{
  "image_size": 48,
  "rotation_deg": 5,
  "residual_init": "zero_last",
  "steps": 5200,
  "final_lr_fraction": 0
}
Rows from block 11 of a small segmentation model, named by matrix and row number. Rows with one number belong to one channel. Each number is 128 + 32 x the weight over its row's rms, rounded and kept within 0 to 255. All counts start at 0.
After each channel's rows are labels from the 100 images, of 14976, where the channel reaches its highest value: "lies over" is the class under the peak. Only what is clearly more common there than usual is listed. The data: rendered dice on a table. In brackets: how many of the 100.
# convs0: first 3x3 conv (model.decb.1.1.convs.0.weight, 128x128x3x3, standardized in use, each kernel summed), inputs 0-63
# convs1: second 3x3 conv (model.decb.1.1.convs.1.weight, 128x128x3x3, standardized in use, transposed, each kernel summed), outputs 0-63

convs0.31 [114 147 101 105 145 163 147 101 171 133 141 173 131 176 138 167 124 113  56 153 129 118  97 109 128 155  82 169 107 158 105 164  90  51 103  64  84 100 123 128 108  93  80 118 154  71 117 140 128 151 197 151  98 135 167 131 124 118 139 159 120 129 131 146]
convs1.31 [112 122 111 118 125 161 161 108 127 144 135 151 171 103 153 108 144 115 110 108  87  96 217 131 188  98 127 107 155 124 128  89 160 129 120 140 196 126 136  64  87  99 104  60 139 159 129  82 117 105 163 136  91  88  76 203 148 163 155  97 165 127 133  89]
lies over: die with four on top (78)

convs0.38 [133 123  85 141 135 117  98 140  90 124 142 112 149 122 131 124 175 134 136 106 126  96 122 155 135 150  38 153 151 105 104 145 146 113 127 159 135  78 181 154 122 138 116 121 115 134  80 132 133 150  78 120 179  79  93  90  71 138 187 136 134  74 102 213]
convs1.38 [132  79  75 131 126 154  80 105 125 125 164  94 137 129 106 148 136 137 132 119 151 162 136 148  57 115 121 149 145 122 121 150 154  45 119 120 132  78 130 178 135 127  97 142 107 116 119 156 116 142 142  90 115 126 193 118  96  90 171 138 136  95 112 195]
lies over: die with six on top (86)

convs0.52 [118 151 144 154 146 137  97 100 140 160 164  76 135 143 136 173 146 103 116 144 134 151 148 128 111 159 186 221 144 107 106  84 134 138  84 132 113 144 119 155 143 114 108  89 174 144 122 121 150 108  90  87 167 139 168 120 118  77  41 183 195  94 124 101]
convs1.52 [124 160 118 112 135  69 129  99  74 107  94 161 111 100 188  78 126 142 138 122 138 153 122  52 127 120  85 122 140 168 115 107 125 124 118 178 107 175 146 145 178 125 121 130  88  85 127 123 127 110 104  73 184 168  83  99 154 210 113 144 176 136 138 137]
lies over: die with two on top (72); die with three on top (28)

convs0.108 [141 111 158 131 129 153  84 141  81 104 148  91 158  68 134 112 108 145 170 129 130 152 139 137 131 172 140 132 132 151 160 135 211 183 175 154  83 133 111 151 139 134 140  82 140 117  83 172 112 171 110 136 152 147 112 108 149 111  96 157 108 137 156 140]
convs1.108 [150 113 113 158 179  99 144 144 126 113  43 125 136 183  81 148  79 157 121 163 183 164  54  98  44 161 137 120  99 156 139 132 121 148 148 116  85 133 104 199 125 180 155 152 108  95 147 136 141 114  75 145 145 128 135  81 109 101 106 177  74 145 148 175]
lies over: die with two on top (59); die with three on top (41)

convs0.122 [ 95 108 121 142 120 121 101 155 100 101 113 120 113 119 175 167 143  99  97  81 107 125 141 146 125 132 147 138 114 160 102  85 120 116 150 125 149 116 143 182 141 150  97 129 123 132  68 135  69 168  76 128 145 126 139 190  53 116 130 179 218 117 157 153]
convs1.122 [141 143 113 118 135 155 109 181 111 177 126 168 134 122 153 102 139 113 108  98 155 122 160 120 105 110 154  86  97 184 159  98 122 112 133 174 108 139 180 131 143 111 111  75  97  58 171 132 110 114 203  92 175 119  68 155  85 177 153  86 163 122 138 121]
lies over: die with two on top (59); die with three on top (27)

convs0.11 [ 87 109  73 116 156  99 156 155 173 147 110 171 133 126 105 176  67 144 160  54 120  79 143 145 118  90  66  75 149 157  32 184 119 126 123 116 157 123 174 166 143 108 139  95 132 125 138 159 114 151 117 131 137 152 126 122  90  85 224  89  63 170  97 106]
convs1.11 [135 125 130 166 134 113 131 109 103 114 120 110 150 121 129 111 149 139  91  99 155 159 123 125 104  97  84 132 137 171 103  69 186 126 117 206 178 172 168 116 170 141 132 179  87  92 126 142 116 163 116  73 167 192 148 113 154 181 115 121 147 151 137 136]
lies over: die with two on top (57); die with three on top (43)

convs0.125 [129 139 112 153 152 143 152 142 158 105 159 143  97 160 140 189  36 145  91 107 124 165  97 187 164 163  76  88 167 168 150 158 133  81 118 154 156 121 102 148 146 150 133 109 130 133  89 164  84 160 129 163 127 144 174 133  73  66 132 133  92 157 123 155]
convs1.125 [ 55 170 130 101 112 110 128 116  89 112 149  84 134 137 131  83 140  83 102 195  80  98 190 128 161 135 157  94 178 151  62 147 146  92  99 116 145 129 156 104 206 113 153 116 131 137 152 157 192 142 159 114 180 136 148 147 149 150 135 161 174 132 107 127]
lies over: die with five on top (99)

convs0.20 [123 135 156 130 154 105  99 136 107 162  93 120 149 164 173  93 100 123 163 161 148  96 134 117 144 207 142 189 111  90 128  71  94 129 135 143 145 128 143 146 117  71 138  92 113 138 129 180 160 118 131 114 133 128 113 125 113 142 132 171 123 144 143 120]
convs1.20 [107 159 134  95 152 158 156 146 168 100 153 129 127 151  87 127  62  96 160 175 132  73 119 176 129  97 161 122 128 107  95 167 137 139 148  57 135 140 135 138 107 119 126  85 148 176  67 136 144 169 118 161  85 101 158 104 150  86 135 139 134 106  89 102]
lies over: die with five on top (38); die with one on top (34)

convs0.120 [106 134 112 112 157 104 144 147 106 150 141  93 173  70  95  88 138 141 126 192 115 136 115 169 131 165 177 127 176 102  78 111 141 154 110 143 125 155 118 146 161 162 108 122 124 118 168 163 190 109 115 115  30 116  93 115  61 123  83 196  89  64 180 108]
convs1.120 [161  65 149 163 127  80 112 133 116 156 157 133  77 109 110 176 160 119 143  74 110 149  95 110 143 155 131 139 103 118 124  87  75 165 122 127  91 110  97 194 100 159  87 209 121 126 100 111  84 135 129 121 147 155 105 222  92 126 116 106  87 119 172 152]
lies over: die with six on top (81)

convs0.61 [156 103 126 160 135 168 130 130 107 154 153  83 143  89 133 170 148 122 139 148 113 157 124 130 161 109 134 174 141 155 139 121 161 164  89 151  69  87 138 136 130 205 104  87 177 131 102 176  98 139 120 132 211 168 166 162 120  98  88 204 159 143 164 108]
convs1.61 [206 101  98 141 181  98 148 105 175 123 136 154 118 130  89 144 155 173 157 107 194 188 138 119  55 124 126  95  87 122 170 107  76 155  91 134  88  76  93 178  65 159 137 115 129 140 166 114 144  92 132 168 163 136 129 100 173 107 130  91 110 134 142 180]
lies over: die with six on top (94)

convs0.34 [153 169 120 107 163  93 109 162 139 142 103 122 118 151 123 182 158 146 140  60 162 136 144 111 140 111  75 111 163 161 139 145 120 116 128 106 142 115 109 153 138 140 162 118 145 100   0 155 111 100 150  89  70 162  71 134  82 110 146 156 100 143 146 122]
convs1.34 [ 92 119 196 140  98 156 112 180 142 169 107 141 106 105 153 102 142 101 167  92 138  53 137 134 152 128 138 144 112 140 161  91 142 206 176 117 171 169 153  80 141  99 127 134 101 102 123 115 118 125 101 116 137 105  71  90 112 150 143  79 121 153 186  55]
lies over: die with four on top (95)

convs0.64 [139 126  95 154 143  74 164 112 117 145 170 133 163 159 114 126 148 170 159  97 143 145 128 128 129 140 158  94 141 159 167  81 165 139 155 143  64 108 125 113 116 171 162  61 154 129  84 153 123 212 128 147  79 168  99 105  97  76 120 132  42 138 169 147]
convs1.64 [176 127 174 172 162  98 198 128 147 109 112 141 120 126 136 111  94 176  96 114 136 134 109 131  92 183 112 124 106  71 163 118 131 183 140 129 121 105  98 149  73 173 152 166 156 145 131  65 121  82 129 161 134 114 124  37 185 171 101 119  97 121 128 105]
lies over: die with one on top (92)

convs0.76 [148 144  97 153 138 128  90 171 124 138 137 117 121 133 143 165 149 115 135 127 134 112 145 150 140 110 122 138 148 153 173  91 131 116 103 129 159 109 139 140 155  95 126 165 124 123   0 140 107 147 130 111  90 139  93 193 129 111 128 149  92 125 130 133]
convs1.76 [113 148 171 149 127 194 103 165  85 149 138 157 125 130 158  93 144 101 113 141  90  70 169 131 184  89 115 157 147 135 147 127 134 166 157 119 135 133 136  72 177 101 113  89 118 126 150 126 150 120 113  98 107 100 106 189 131 159  85 112 135 164 133  49]
lies over: die with four on top (100)

convs0.71 [132  96 110 160 131 191 121 124  89 143 125  69 144  77 178 117 119  77 139 164  99 154 138 131 123 166 136 109 102  63 180 130 126 136 148  96 120 117 104 101 126 116  93 150 150 132 174 180 114 149 121 182  88 156  99 154 145 197 133  87 139  98  95  89]
convs1.71 [129 139 117 133 124  60  81 122 123 130 175  90  75 117 125 155 178 174  91 133 159 150 117 126 102 161  99 116 149 134 101 110 102 115 154 165  88 159  81 119 161 137 134 134 108 100 118 143 108 161 126 117 136 192  68 109 117 113  96 113  95 141 171 148]
lies over: die with three on top (50)

convs0.37 [123 168 146 147 104 125  54 139 125 101 119  26 123 115 124  85 137 133 133 182 121 110 148 142 153 159 193 175 123  60 150  68 161 190 131 150 138 183 105 133 134 111 112 125 138 134 124 171 152 117  92  88  88 118 139 129 118 187  73 221 162 121 144  96]
convs1.37 [128 112 132  93 105 112  83 137 130 152  62 153 134  99 179 164 220 143 168 119 106 121  85 148 156 167  98 102 129 163 107 114  98 139 101 141 103 137  80 140 199 107 161 110 121  93 142 156 116 148 136  83 115 200 168  82 157 154 128 127 134 166 166  91]
lies over: die with two on top (67); die with three on top (30)

convs0.3 [ 83  93 157 142 160  86 101 114 145  78 127 120 107 147  95 189  81 158 117 108 122 145 122 112 103 147 169 122  96 124 127 164 130 120 104 130 132 126  99 112 106 208 122 110 124 122 156  98 132 139  78 181 129 219 120  87 188 115 119 109 174 134 123 166]
convs1.3 [132 122 118 114 172 190 163 142 148 115 183 148 143 158  78 178 111 100 116 176 121 130 106 150 132  85 170 163 142 114 137 130  93 155 128 103 132 102  92 117 130 151 124  73 138 182 156 160 130 114 136 223 104  84 193 148 132  56 102 153 105 140  88 113]
lies over: die with one on top (97)

convs0.80 [106 121 177 134 169 160 132 114 129 150 144  83 177  59 150  85 127 146 123 124 141 140 119 111 133 153 218 181 145  81 117  95 122 145 143 120  79 172  96 159 127 153 109 153 153 121  88 127 143 159 105 120 162 173 147 161 108  95  39 146 141  92 124 112]
convs1.80 [144  96 151 127 147 116 115 117  89 112 142 121 186 144  63  86 180 137 139 113 167 194 143 111 131  96 167 132 116 151 137 105 159 115 107 131 129 113 183  86  94 104  72 151  65 115 134 128 110 150  85 106 135 113  53 183  75 108  52 118 109 124 162 106]
lies over: die with three on top (53); die with two on top (47)

convs0.63 [127 174 136 155 144 113 119 111 114 121 147 120 157 106 184 116 211 164 143 145 150 155  91  98 126 135 140 185 184 162 126  41 155 113 131 112 168 104 167 111 128 135 117 170 117 117  92 121 140  93 151 154 142  62 152 201  97 114  99  92 153  78 167 143]
convs1.63 [128 139 143 107  39 141 145 124 185 102 165 146  95 126 171 130  90 117  88 110 102 125 143 102 172 122 130 114 151  99 165  98  71 118  98 157 152  98 158  76 148  97 133 172 133 135 150 135 132 123 160 144 173 152 147 122 164 187 138 140 149 132 124 128]
lies over: die with one on top (87)

convs0.29 [135 122 162 114 110 123  92 149 124 125 127 135 150 118 151 168  93 137 133 108 155 150 127 141 127 148 120 124 156 121 164 169 160 187 116 145 124 150 140 149 163 127 133 129 118  88 100 167  94 172 133  50 125 124 122 100 163  76 140 146 116 127 139 113]
convs1.29 [134  72 131  83 110 109 111 136  87 105 109 111 121 111 174  76 121 133 134 148  83 155 165 116 111 167  84  95 164 179 120  85 146 116 141 194 126 184  67 101 183 106 168 132 102  67 126 181 147 127 112  59 184 167 140 111  64 177 132 169 156 150 127 111]
lies over: die with three on top (88)

convs0.33 [178 120 112 142 140 100 107 145  99 154 144 106 172 115 106 152 136 124 159 101 119 101 143 132 144  68 117 117 147 158 160 146 137 125 148 110 125  94 134 107 156  72 172 166 116 134  51 122 108 209 144 126 156 118 125 134  99 119 140 108  57 139 166 192]
convs1.33 [110 131 171 192 157 162 101 167 124 144  68 125 133 157 109 112 136  95  94 138 105  97 122 154 124 118 158 136  70 121 143  83 130 176 159 122  92 128 105  89 142 132  65 149  79 144 131 127 128 152  64 103 124 122  86 151 116 140  51  99  93 190 148  93]
lies over: die with four on top (69); die with two on top (31)

convs0.97 [ 78 149 150 172  96 143 137 140  93 154 113 120 135  90 139 137  76 126 161  92 176 129 132  83 124 171 166 124 138 154 111 106 120 182 138 185 157 172 134 149 155 106 120 108 142 128 145 155  97 156  96  75 141  99 125  81 154 132 141 124  53  87 149 154]
convs1.97 [132  86 161 148  70 136 147 184 158 143 129 147  42 115 187 114 124 176 119 111 114 114 121 172 108 232  70 130 157 114 128 129 123 155 143 149 140 118 124  86 115 107 196 147 120 117 109 104 135 116 121 131 149 146  93  91  86 133 198 117 133  77 168 127]
lies over: die with one on top (67)

convs0.82 [153  96 134 133 100  81 134 124 123  88 122 111 159  62  87 101  69  98 125 156 112  91 111 172  89 144 139 137 137  85 144 190 134 138 124 140 129 157  92  86 179 146 150  84  92 148 180 156 110  91  93 117  94 138 163  84 191 160 147 133 122 155 153  99]
convs1.82 [ 49 122 135  99 103 160  87 129 105 117 149 130  98 126 143 151 127  73 129 117  98 100  62 135 117 152 146 129 160  76 125 140 125 134 105  73 118 145  52  78 146 133 145  86 136 123  99 100 113 147 131 171 108 127 147 165 131 118 132 112 117  75 110 100]
lies over: die with one on top (71)

convs0.114 [ 74 171 103 127 147 114 171 119 140 154 159 144 140 160 102 155 137 118 145 113 130 162 159 135 141 164 161 115 137 155 119   8 148 163 152 135 113 143 148 186 135 142  82 115 170 105  69 147 145 130 140  99  74 186  81 157  10  89 142 152  89  74 109 147]
convs1.114 [105 149 152 140 117 172 127 143 151 127  79 118 121 122 131  91  84 154 181 105 125 112 124 214 122 194 104 121 117  13 117 174 151 199 174  99 174 153 102 123  71 132 162  94 160 135  91  88 123 118 158 145  82  93 113 106 126 142 130 113 134  96 115 126]
lies over: die with one on top (100)

convs0.25 [127 155 114  94 127 127 151 148 104 116 102  90 154 125 131  40 150 100 137 174 136  81 129 135 128 111  43 118 113 108 191 103  94 124 147 107 169 136 126 141 121 130 120 190 100 135 142 158 152 117 145 113 116  80 142 194 113 112  51 124 128 140 109  85]
convs1.25 [124 145 117 130  94 131 135 152 145 111 149 157  52  90 201 114 112 166 166 117 114 170 100 101 192 109  85  84 163 133 205 114 121 127 178 175 193 125 121  76 125 133 131  74 139  92 107 133  96  85 134 127 134 151 142 165 190 203 133 124 143  49 132 135]
lies over: die with five on top (81)

convs0.79 [ 62 101 152 109 107 141 147 115 144 117 130 134  77 137 183 127 105  99 114 175 146 127  84  86 122 159  91 171 121 139 116 118 123 129 125 123 122 123 118 112 103 134 103 119 102 105 233 141 173 101 110 149 150 105 169 134 177 114 119 150 216 111  92  90]
convs1.79 [147 112 189 162 135 128 106 187 125 184 148 121 116 104 157 121 156 116 129 109 106  65 147 171 157 124  77 123 123 108 191 116 143 136 169 104 169 122 142  86  90  82 126 156 132 118  96  79 103  88 139 120 126 132  81 140 132 179  90  64 108  92 154  55]
lies over: die with five on top (87)

convs0.23 [132 161 139  91 137  88 143 115 121 150 125  90 116  99 119 106 164 119 150 143 127 139 123 123 129 169 127 105  94 174 137 133 102 154 183 121 175 163  82 139 205  79 173 158 131 125 133 161  81 129 155 208 122 113 126 172  74 174  97 125 127 141 112 140]
convs1.23 [138  65 145  98 146 113 118 153 124 123 127 175 144 142  86 173 112 110 116  72 128 125  54 162  96 128 189 110  57 157 117 145 104  84  94 108 151  98  84 153  74 142  77 185  74 154 117 105  65 173 145  98 107 115 158 143  80 103 130 108 130 119 157 172]
lies over: die with six on top (34); die with two on top (34)

convs0.121 [ 35 132 129 111 163 216 145 132 132 153 140 151 143 138 159 121 119 123 126 159 147 216 135 137 137 147 157 101  87 184 129  80  85 109  93 109 123 117 129 105 168 181  87 134 177 120 145 143 106  18 140 148 114 131 121 146 100 120 144  96 138 126 138 191]
convs1.121 [160  85 130 138 129 172 119 104 100 148 134 151 132 137  98 162 202 108 126  85 109 116  96 117 160 108 118 146  91  87 151 130 156 133 117 129 127 147 161 127  15 126  87 163 106 146 128 157  82 102 151 140  93  98  83 133  87 101  89  85 101 157 127 143]
lies over: die with two on top (61); die with four on top (34)

convs0.98 [107 177 125 130 164  85 104 157 155 139 122 139 101 135 102 198 140 138 107 105 112 130 126 132 135 100  79  55 148 165 184  59 132 133 142  67 171 166 139 129 137 140  85 131 101 110 204 109 187 147 119 128  77 159 140  89 135 114 132 179  76 154 124 114]
convs1.98 [148 118  67 110 134 182  65  71 127  93 144  79 137 132  88  99 146 152 115 149 134 131 186 112 159 118 118 155 127 133 148 174 107  80 162 154 147  85 138 156  93 152 113 108 109 124  62 176  98 102 131 103 113  97 146 156 120 128 148 139 120 110 104 163]
lies over: die with six on top (77)

convs0.24 [ 55 124 142 130 138  98 101 166 162 151 117 112 167 128 168  73 108 147 167 121 177 128 105 137 123 131 144 151 124 122 110 102 141 143 125 163 131 146 113 117 193 111 122 163 103 126  74 150 130 165 104 106 169  80 137  82 157  92 107 158 129 102 147 149]
convs1.24 [124 142 116 141  68 134 109 181 117 147 122 181  88  82 197 121 159 135 116  62  75 138  94 107  73 196  95 147 172 114 148 113 121 133 135 186 100 102  84 141 161 135 160 193 101  89 132  84 123  70  88 119 173 182 158 154 118 157 149 139 147 146 179 154]
lies over: die with two on top (73); die with three on top (27)

convs0.46 [130 150 119 166  94 153 106 124 150 130 135 129 150  71 149  77 118 156 151 133 133  85 121 127 125 111 151 108 135  91 109 106 174 104 126 135 115 149 146  90 171  83 157 131 154 137  72 182 155 195 172 156 105  67 121  93 135 136 209  85  66 136 141 136]
convs1.46 [149 143 124 165 128  99 126 116 135 138  77 122 141 158  63 172 155 123  48 127 159 159 131 126  92 108 117 144 125 105 170 118 140 182 106 132 128 155  96 136 106 147 119 156 123  98 123 102 131 152  70 151 134 101 128  21 139 149 111 105  66 157 137  91]
lies over: die with four on top (78)

convs0.4 [ 59 128 114 132 158 142 104 145 128 124 142 129 111 116 202 179 163  96 108 103 132  99 128 137 132 127 142 100 105 132 107  96 112 112  84 123 150  99 176 136 184 153 105  96 128 177  88 138  62 162  93 190 164 166 155 155  37 113 156 125 187  79 139 173]
convs1.4 [111 156 115  92 106 152 119 100 115  93 168  96 125 114 181  74 102 105  75 181  87  95 136 115 171 111 145  83 153 117 110 151 119 129 138 117 124 161 145 117 176  87 157 111 191 121 148 138 178 136 186 144 156 122  89 189 182 159 134 150 192  89  94 106]
lies over: die with five on top (100)

convs0.26 [146 153 141 137 145 142  94 166  78 158 141 110 153 135 137  94 125 106 148  82 145 127 153 153 146 110 128 111 160 118 158 111 127 168 145 161 141 145 169 159 167  39 144 155 123 133 133 177 133 120 144  27 138  99 137 141  78 131  93 129 135 120 133 104]
convs1.26 [118 143 161 106 184 183 176 135 149 105 118 143 173 160 110 169  97  75 128 165 122 120 118 163 109 103 167 114 104 133 125 175 119 136 106  84  90 134  93 124 139 158  93 142 135 194 130 159 155 162 126 126  49  82 202 187 127  81 115 154 107 150 106 118]
lies over: die with four on top (87)

convs0.35 [ 48 145 122 153 146 169 121  95 137 159 152 142 130 123 183 177 146 122 138 148 154 136 121 136 122 155 155 149 164 183  72  65 136 145  89 150 172 102 156 126 142 169  83  98 117 118 106 144 127  86  79 144 163 151 100 180  44  83 173 139 183  73 121 128]
convs1.35 [ 96 184 109 117 125 145 126  98 121  87 163  88 115 115 170  60 101 119 103 144 106 115 152 125 165 123 139  95 180  79  90 177 122 128 159 129 112 138 130 117 182 104 166 119 189 148 123 138 173 117 173 152 138 116 118 194 194 156 134 158 179  88  68 135]
lies over: die with five on top (89)

convs0.1 [130  94 144 131 118  92 169 122 134 167 148 124 141 155  89  87 128 117  98 156 133 141 135 127 112  99 141 194 125 105  90 104 120 167 133 192  85 129 100 136 143 126 141  62 140 136  67 163 139  77 117 121 132 125  97 165  99 127 133 139 129 116 112 166]
convs1.1 [150 111  97 139 123 165  75  71 109  78 142 146 128  59  89 118 202 153 104 110 139 161 175 123 113 124  89 130 110 123 145 168 139  86 124 127 102 117 143 142 109 117 102 141 143 134 185 144 168 119 141 103 113 127 151 134 141 117 123 125 143 102 111 188]
lies over: die with six on top (92)

convs0.115 [149 150 112 136 144 116 114 146 141 205 147 129 131 133 154 106 147 127 156 119 162 109 155 135 145  98 120 113 158 149 134  83 135 146 121 147 114  98 163 105 144  50 162 151 118 146  43 127 150 140 152 108 116  95 100 140  64 115 143 114  96 109 109 161]
convs1.115 [126 141 183 123 164 154 167 124 118 120 109 118 187 171  86 177  96 106  80 144  78 105 115 145  90 109 147 159  94 138  83 113 101 156 101  94  90 166  61 117 161 127 112 147 159 164 146 145 162 183  64 100 107 121 132 122 139  94 125 154 138 221 137  84]
lies over: die with four on top (86)

convs0.94 [143 131 138 165 100  57 135 126 193  94 100 153  82  87 152 103  79 119 126  77 118 158 146 112  90  89 158  91 108 106 147 158 172 101 139 173  84 107 102 115 172 132 186 120 118 127 164 159 130  70  92 200 202 165 130 121 118  93 122 104 145 108 128 150]
convs1.94 [105  87 160  96 169 171 118  96 137 161  72 155 124 172  77 207 149 149 139 153 105 131 107 154 114 159 132 168  95 126  84 112 168 186 128  67 138 187 147 135 108 113 119 139 128 176 105 119 126 132 153 139  92 108  97  82  91  67 145 102 101 134 148 159]
lies over: die with four on top (65)

convs0.42 [130 154 140 136 142 130 165 127 126 162 168 142 115 122  90  87 129 125 160 141 188 160 122 140 164 176 139 119 163 132  82 113  99 142 112 147 116 134 131 111 133  78 194 104 165 100 110 163  93  41 154 141  84  68 109 173  87 132 112  85  92 121 161 113]
convs1.42 [116 138  87 120  90  47 162  85 144 132 172 107 109 139 105 129 121 130 168  95 118 109 169  83 152 108 124  90 118 177  85 142 142 119  79 109 140 118 210 123 161  94 150 155 172 103 173 138 162 139 180 128 145 133 152 133 168 149 175 128 169 141 133 126]
lies over: die with five on top (88)

convs0.113 [109  97  95 152 156  66 157 102 127 144 161 184  92 133  67 151 108 134 127 166 137 169 152 123 174  80 158 121 140 168  94  75 110 139 180 193 170  90 114 157 113 108 124 123 115 151 139 113 207  57 101 106 126  72 134 125 135 128 118 138 119 119 100 137]
convs1.113 [ 98 120 121 128  97 112 179 125 132 164  30  50 126 198 119 178  98 114 168 167 160  99 133 105 121  65 171  85 135 177  96  94 100 159 107 108 161 155 159  91 203 163 115  87 140 169 145 149 155 166 111 147 116 168 177 115 158 123 169 124 131 102  87 134]
lies over: die with three on top (46); die with five on top (30)

convs0.112 [ 75 150 144 152 142 146 132 170 151 167 142  56 100 120  92 123 122 128 195 120 151 135 127 118 106 111 114 105 116 173 147  90 206 142 158  95 153 110 132 121 145  94 145 132 128 102 121 145  57 115 115 139 118  98 124 178 125  57  99 172 144 117 163 153]
convs1.112 [159 115 172 151 161 142 122 120  78 136 114 197 167 139  72 145 172 112 111 155 156 172  78 110  85 132 158 160  98 184 147 109 152 118 156 152 147 109 139 153  84 144 113 130  80 111 162 157 104 117  86  56 126 140 189 134  85  79  92 157 123 169 127 136]
lies over: die with two on top (44); die with three on top (35)

convs0.95 [125  93 141 147 139 104 100 144 132 119 108 113 165 132 120 218 163 152 113  66 139 169 136 152 132 126 173 152 128 157 152  99 132 142 114 143 111 128 138 143 137 141 105 134 160 139 106 114 125 193 112 104 149 187 143 109 134 116 147 142 174 114 132 169]
convs1.95 [110 143 142 104 117  87 128 160 170 174  96 170  84  62 164  82  90 157 164 161 110 133 120 120 121 175  71 118 145 143 136 128  92 110 137 159 134 131 146 130 152  92 172  92 149  66 115 104 112  87 143 110 168 135  62 115 116 193 161 128 169  86  97 120]
lies over: die with three on top (77)

convs0.30 [164 126 154 134 128 138 155 110  94 153 180 152 131 147  66 108  93 157 156 165 123 136 138 142 135 100 130 133 143 106  83 167 170 197 185 147  71 159 165 118 148  72 177  93 109 125  98 127 172  79 101 152 109 106 157 109 108 130 112 155  86 160 147  72]
convs1.30 [172 141  80 153 136 166 139 103 192 101 155 112 145  95 112 130 137 147 114 120 191 148 163  97 148  70 153 120  94  99 152 167 107  93 119 102 147 113 110 129 115 152 110 146 167 126 143 155 103  94 191 114  60  81 180  83 170 102 123 108 115  76  81 171]
lies over: die with six on top (100)

convs0.28 [138 137 159 187 142 170 160 113 137 152 129 135 113  68 101  84 120 166 157 111 113 101 169 114 162 139 100 133 153 187  86 141 173 166 105 175 157 177 168 164 119 139  93 122 156 104 122 168 102 131 117 153  95 112 178 145  87 103  82 109  53 103 102 130]
convs1.28 [161 100 123 165 114  91 135 173 166 115  80 141 161 199 105 148 125 165 191 141  98 100 127 168  66 116 161 112 138 150 139  89 135 164  86 110 137 101  87 120 113 132 169  85 132 125 131 116  88 146 129 141 143 118  78 139  87  92 165 109 119 156 125 147]
lies over: die with two on top (90)

convs0.8 [122 143 160 129 164 111 118 172 107  99 143  97 128  85 157 129 125 141 129 145 109 159  88 142  95 115 122 139 144  64 138 163 133 153 160 129 108  75  72  84 121 113 155 117 104 149 137 154 151  65 127  85 128  97 147 145 101 157 117 124 110  96 138 137]
convs1.8 [104 153  86  76 147 126  90 128 111 175 176  69 129 116 111 202 112 108 157 157 134 122  50 119  70 141  97 163 125 149 122 102 137 144 111  87  48 196 172 189 128 116 134 169 149 146 140 167 134 158 120 212 123 166 100  62 153 112 131 112 141 152 183  93]
lies over: die with five on top (39)

convs0.78 [180 140 118  94 112  91 124 158 151 103 103  69 178  93 126 161 102 126 136 130 111 110 114 112 110 108  76 118 110  87 190 176 126 101 159 136  86 129  94  83 120 107 131 145 115 112 135 140 153 178 152 113  99 153 146 104 255 152 110 116 118 164 168 108]
convs1.78 [ 59 177  96 101  97 128 131  97 139 127 159 124  94 148 168 119 101 130 137 111 126 118 129 110 228 158 148  95 185  64 122 161 103  92 139 105 104 134  81 135 112 134 160  93 168 139 123 111 168 118 142 186 111 151 133 174 176 168 145 150 116  92 105 107]
lies over: die with one on top (98)